From a checkpoint of a small autoregressive pixel model: 5.45M parameters, arch transformer_decoder.
Rows from block 4, named by matrix and row number. Rows with one number belong to one attention dimension. Each number is 128 + 24 x the weight over its row's rms, rounded and kept within 0 to 255. All counts start at 0. Numbers have three digits each. After the name is the row's rms in percent of the matrix's.
# q: attention query, key and value (stacked) (model.blocks.4.attn.qkv.weight, 768x256, the q third), inputs 96-127
# k: attention query, key and value (stacked) (model.blocks.4.attn.qkv.weight, 768x256, the k third), inputs 96-127
q.95 098:139149165160097135144155116174108094134121105163147144125112187110143088140164143150092130138092
q.96 097:171153134137165132147113163159142140140108162142109090139106146093125138110127115144156107170129
q.97 101:167140119119106137133082138116081135134151146170136166120105136165124084111132103115150086114128
q.98 092:121140109126153119129128095130068122160142139167134157091131157148148139124130130142146109130147
q.99 094:119119136141137117176115162128111133170115160106137119137087089138123137159141120141178085090130
q.100 095:097091136143167139117100128120129190122123147178149098116090153142145118155113160124099108128083
q.101 094:133097101131121140158117173138115117108138132094148109098148139149113094143156133121106133097133
q.102 099:135142132169117127103167116126144138155129158192147151182118141114121151140162104087130154145097
q.103 099:096138160114109116153105130113170144153114115133130112132127154099123102143126127133136159106143
q.104 099:146119153155113133100146137179071167141130163100131114148121112174141101133112102125118132100096
q.105 098:127142096126124095130194107103133146121113161171119090117140114101104138124109103116152092116107
q.106 107:126133128158139154170151099110161122126147114096126136135099200152109147148161135123135142188105
q.107 095:114142095137134171151146093148113098173109140132157099140132146141148190115146117147143114110126
q.108 089:084138129159145182160135134133121114154108101096088131102151105116134138109142109078121149139129
q.109 100:146135107123146062135130161137109070111157138141158099188134105093138110139154124129113123136162
q.110 092:144116155130117112123132082166117136115090111161101133160139129099106158133106105136115163128163
q.111 099:108125077160103129138097139106109132117099101156137148115121130113124149132107095146109168185154
q.112 092:105128139125123119143108123146136143092115133130109182130140127145119125152139111134102114119128
q.113 101:130099124127170117124164125099163120053080074163107138122148126093124149120139109129137128132127
q.114 100:148122154130147132106108120115154110100097146189093152170114108115161064139114117109138125137177
q.115 096:091138139116121150151132161062141121123131116146145163169107107123175125135166115152160113122051
q.116 100:131128095143153134095141139079105144158119128120137095133114095101182124183158100142141154115107
q.117 097:149154094093130141096121139125144141168102103134114158125109126157127130124092140146098083118083
q.118 100:123125150121162116139116146154181118143077173157104112101167135134157121090173130140152119115110
q.119 107:138157154187120128131111076161136149108143110139192138145113135125111155108109109144132113140156
q.120 101:120141148109113156098103140124144136137107116100145150113082123070125068111125154109142108120135
q.121 098:104117150150128126123137128128129106131154142127128092204134119154086132177124117088160135131115
q.122 104:128133126138119119173111156123132114098119095120121145150141112147085159131130180140109137149123
q.123 100:147091156111074111151116118132112082123124143098093167108163125140107150089106120112089050100099
q.124 098:153169121131108129121144123140142128129132141163092091145130174132146105110124150143111117058129
q.125 102:140147146118118102162121115068102135164160099126098139183103158141169163132148109120124102157163
q.126 101:114101077159061149122132093177170140122125115120162148117133161131131131163150155149105130105138
q.127 105:129133142133114134115134114138129148148139148143136117127126133097089132134132081206128093115118
q.128 113:154134128128151099109165147068177116116156123141123129124097110096135139124151147134112097110118
q.129 097:125171133147155132099105153126143139143124085140129130116103112107118164129134144167147100109131
q.130 101:122150100139115080140149099155154135089117137109126116117200111146124152086182174164127127136117
q.131 103:108118139108131175078094120134138166155117136150083146112129160137097133145147158133130070181158
q.132 107:103127099164058137119115104109184125170101165095155132138142142122126097114119133159102116131095
q.133 101:090155101115116121119120138104111135146160143155124082159177132137141135149144127129144129072169
q.134 105:160096114119158136113143136164147114128151116133186121150123132090141155100111141155108102135150
q.135 111:178121160126110131132158118130124166173139081171139142104086149116141134094140125082144125145131
q.136 108:112106150119124077152146085135142104177106106121150109151123106138092119156117164145127127111133
q.137 102:118144100166126126134135126137107105140065149122108134134151112094132145109107148146114141102118
q.138 098:158128075150159080109117129125152127161133102130088086150142150101075124127107115134105161122158
q.139 108:108073127171124107112115147111113176130122105129093124141127157140114174143135121098144123133104
q.140 109:128104112140079131132101127091170169125124122090113150155137166122148130152132132139084138123117
q.141 112:131140107124139129118127118135109137127100146150089164118119104131159129158123127150127091140136
q.142 102:129095144153120116154060141111101154104152164149116139154122131125147111114155130083107132154169
q.143 109:089094161111119125115135095108109124115123107108131118129154139121146153124130093140135134091113
q.144 103:129130112115144146143114152112114127090138126168122128154156149136130119112119162092146113149143
q.145 098:140085124150178138156140166125124140141158119145102147113121142119179150112102118115153120142143
q.146 108:109113123105126117150150111124123131127150126132120133082124180109141122118158136109123100089114
q.147 113:130117124100122111112137075145142121136192106143138077148110128157140100099133119139133126159144
q.148 105:111147146116090124135123178126152134129154137146122121088118115174146131116138128123121110125149
q.149 105:115141127188111086119131132121114145133122143124140144145153146109118160125100115124160106130125
q.150 105:137119098098120138097102138072134113117086100153149084146134115096089119090111115167132089148129
q.151 104:151113131101135125149160091110147135138151111081156164148127097094150105113173112112090127142142
q.152 103:129100100160135199138147145138141101123084169142108118130122131078109178121153148140122106101169
q.153 101:120096119136147131174121138107121119146114130149119163142100165104114126165123148128082110160123
q.154 105:118145133111142133175110130123105094129092070187164134156111140071134129113103104128147143144137
q.155 101:128140139162176141179124085150144133113146141095097123114124114154112095134093184139200084133140
q.156 108:113169090149128136158118126100140164110107133107136143154120152116102128136114110088110130148145
q.157 107:154121102140118155143106134181131155134123112144152129115093143091139158139112115114139137112170
q.158 101:124151095126129184124168124100110087154105133114143100117152145150109133089140110113111143103125
q.159 101:134148142087107145102120094151158163151183131124103134128142117148130104087105150133090147139110
q.160 112:106130141178100125118117113107139083137104150127173115141134132169125144170140145118119115123137
q.161 103:104052169120085128108080155159106112157115131143122112147151121122155149093148145118057171095130
q.162 109:131163159139116154131109135163166108176176078116173133132096142157124099081112120136106102149099
q.163 104:126105119108143115120105129079189122091100141133128146127138136148104127102135106131172140122137
q.164 095:122118200117097158133080119107148088125140102103134079160180136146088121087108150144129134102104
q.165 104:110117158132161124090105105141117117107141186158174085155148112091131125098068106161078123163168
q.166 108:196157133115113142154118168134116138169095090123147142147127108127153108102111148107169121132137
q.167 107:130142138135141129107103095111168135124117124153123125106162139157171160144124145151146165103141
q.168 103:161119139102108113150071099113133174105131145118096144151111088185117125105129140120120124121130
q.169 106:133147132119100136118134120163184140108123152135091117124155125096142087142123133136114092131142
q.170 108:115119116128153101116127102181085106133178113125147134086147131094160104082150126159145112105122
q.171 109:159131148154155116093132139116124120129074097142132114157152154110130106156087128083139127180077
q.172 118:146121152105126145078130172120129129119095120149166110144155096126100124152105115166122130125088
q.173 104:139113137114126134187160124101156075133150102127098087104108151144090102142169113097109132124091
q.174 106:122125165100174141104143163133150147141143108099166117148157127124125087113098125126135117172126
q.175 098:123163127106104147106103123077101076069176076125097141127136128148145173086166126108127105148176
q.176 101:097153142120157119120118127115149108124156148172135128145126169151145121180151144168102089113123
k.95 097:144138101157111155123127133134102105157135118119147085086187103136079099139129117145089110170054
k.96 095:128124127100142138125133130163093130108122095107158102116123121123128173115145143095131144126163
k.97 094:126128088112076092131121092119086139176162150091135162134149117105107131169135145101089147137134
k.98 092:128112151125152191098129113141175136144141140134174150106114113119128160110139120167133156115170
k.99 092:131136171124116147147141122130173138113132113097147122154111093086117137131114142105151127158130
k.100 093:139112070129104183123120135129160127176076154153117150126143116114075125122119121120141102138110
k.101 092:123129132140138166168133073140131118140152132155134137149140136168144094131155095125149115116155
k.102 094:123158143146135113142160146112121102168114120120122093126109135158120135133097131152118118152161
k.103 096:139123140141128164085137121114069137158127112111132145158128139153147123164112116158099127133108
k.104 093:151132104120114149120145086149098083126127134138102104144118129120099185092106109122087114098157
k.105 095:130142162121139143138119173174116096151136171137179104116098108077131106182121122106126116085149
k.106 101:125150072133158191136128124090138113135121121121129126121132132135175145138113131103127105141157
k.107 095:102166161111123142111099154102155098136090154137125156151118129114121126161105108138109108139139
k.108 091:129145139143142114135107142101105130112089102171124127126149123156099143139106111164107153098110
k.109 099:158131119112135202105133126127100138103135127156151145156134100075112100126115152142114137133132
k.110 088:142159153115134188108146162171107141110096105146145155112098097083135146108137097164155088105142
k.111 095:093114133126179114146139108111159095124074120176112109114162148148139145125122134106143097136126
k.112 091:092115145114118123141139136102116122142118072154055116121129135115173119147128121135102137121110
k.113 100:142142115134091110140125125081139136136146132115126126110121114104122147137100151101124164188136
k.114 098:120153130135124140092137175144122195176123139131114105142138125100124113131089120112148074174139
k.115 096:127136116143108077161113136123120111129137144148132126152135188106133108117123155114138118134175
k.116 098:149113124113133131143109130095164125152122132145107157109083124173142143090147149081130121108179
k.117 095:132133105116110106164120167130174129135120144152133142159093099084112087092116154147104105109117
k.118 099:132143152124122103114149161159107114168144099124096112113129115233129132150199161133109123149134
k.119 104:138126148166144084141121128150147156141131144105141145105101099077119184111108088160119121091146
k.120 100:076141113113167103151102104111143117137123133154125123131125146083105154179140143138144100159099
k.121 096:124119156131136087147147152112074131089132130128130110108108149124137129134154162119144166138115
k.122 097:130116125144148139117116113101157158130155107115144118124152143117157108145117128109096191141126
k.123 095:072129081126096120165146141124143085137095129118130151115079097117113093108113170152158141093106
k.124 095:121142078123098107190094102135125144062137154120139100133118138124140139139102084130092151143127
k.125 097:108153137116097136134146116140080141139150133168117122160140105133125126101147149153143096118151
k.126 097:095105117126091113159156142098134161105080114147122105129112139074161113155126139147120147109119
k.127 101:141095114106113137113125135157180140156103137107153123101112125158085128093112119152139129093132
k.128 110:147120109129115157088111130108109146105142125137101167105125122135139098138148150083138119161093
k.129 104:147118082125149108140140116140085105140174154137080074090140091109106096106086165147146180108124
k.130 104:118160161154141135122122122176158137182138124129107124136138146099108116120148156130141114103128
k.131 110:129164143126094161146097144118108152095108089164124131136162144120126096146092108124122106133153
k.132 113:148118117148106112123118174129123165131122135122181122180143087134144087123146137085077105126134
k.133 106:121170139113116110134106119113108126108137092070127163098141133128149083122149156129109161152123
k.134 111:139149103128157156136131101121142118145136080139108153149129169090164139105173153070144120116120
k.135 114:136128099141109179086108089156088116121131159133114129169122102118157136135110168119119108124127
k.136 114:092144124118138142126072108130134149116126174124087136108155139100128099129149147127153139149093
k.137 107:131152143153116119117137155085122138123133080158161112165114157169175088130149115108119149171152
k.138 104:171139117154117116135112146106114133160106134105156112117145157095149174117127105166143098148080
k.139 111:101176101150122140167129176103100162120102101143139125121161109114126144080111127131137154123120
k.140 110:140113120086126113138156126150113141151139145160124127209117080144131111075150086115118117136135
k.141 109:097124104172125094097168097121158129120112125131139096119150124112156123105128133160110140142123
k.142 108:107118087129098100111132180103162118111149139180105118097116159111124121150146121105140134129147
k.143 111:146122130142092114102134115110120117154136147096139126111086165161123153145138107139115111123092
k.144 107:167143094144135181151139131124095145104121129132113134141127156109120144154094135122102139155138
k.145 103:144149132149106123068120134116143113113112115136168091122137182155135141139125131120147109103147
k.146 107:111126143126151137100112138152138135147121138177095124114153111124147147135144112141133160112116
k.147 117:098098135173125131150117138136100086119146118095099101143131195081133104127153149169140124141118
k.148 106:153136131137169163120153080136191131138143139111116155164122114122146145148113112105146120103081
k.149 103:106140126108169128106136136167108125106163080145159133156120158118148096124128113124094153173106
k.150 104:100136105161111137134185141168095128140105118111099147159088127099100136132137116143136136123129
k.151 107:071135119153123111120113121142135119140143111127139159089131164145113120116129159139156092078062
k.152 106:143140152127104100128118093142125098137170091143122139103116104136104131126142099188153086139144
k.153 107:137153147108140085140129146138139111096103149108170118141113105138125156149107151097136116137128
k.154 112:133127118105123129180141125152115098132077146152145158157112122146131109174126159129115153090134
k.155 107:127131140108175115100145081169099136134139135133120124111152149096086151098117116112092138116144
k.156 112:115066131120082146167193169143163145119123158132135090163133155137177145144121131164175116134125
k.157 108:136109163116152129135123135059120157120131136109193122110140127135141104119078114144099146126180
k.158 104:129134119127136120105154123113136091109147117087152158147116120141130079130078105142167118130145
k.159 105:080127182139143125093132139152155154118117134144150137113121179148133108142107136083190127095156
k.160 115:151157108140129143133097112123126132136135165113165113153141137171157107146143148163095149155112
k.161 110:157156105134114109139117129143133129127139118130111116136143139112121089157113097115117129134133
k.162 114:142140107113168107136131114148096090102151115111155153141175136140119080133100134132161121085097
k.163 109:109134142121145154100112158123152138148114116083104131122152114113103106154123161169130119167105
k.164 099:157118132121127144125101134104131122114120128112123139156165149106123111138133159125169160134140
k.165 107:121184116129118098140125162118132134119111174146113129139124163103096140130133144097096117155124
k.166 112:147100109153107138116128119125125124147165143127117117099176135084156093132113105179125158116151
k.167 111:147163133149123114155136133084140133121133150098115134156127127104096086167082133107110159143103
k.168 106:133074205114138103133093139149117087120144132148148100169151120100064131145111106130138129156150
k.169 107:109136159158140124185100099150160112078158096172132137112116109130157168130144123140159075127121
k.170 111:121131144102090113102131131133106147130137168135100145106125140133122133134115088146124124113121
k.171 110:173140111136155095141118117137129120085127114169111120130145115146132121094133110156143103135162
k.172 112:150130179111143154097102097075144144127112130117144076141101134159112130149110132114167095148147
k.173 108:122137138091163145116167089159159149127125116152148132102116108073115116080141162161119146136177
k.174 106:148157149167173112100135123148108143106103129090147093119145149129125143162115176126149166174116
k.175 104:098089126111157160176126129136126154152110101121131133060125081121139120158115120114153149144121
k.176 109:089121147126158165131120142100136126102117102096073130102144127134144115131142106178117118122145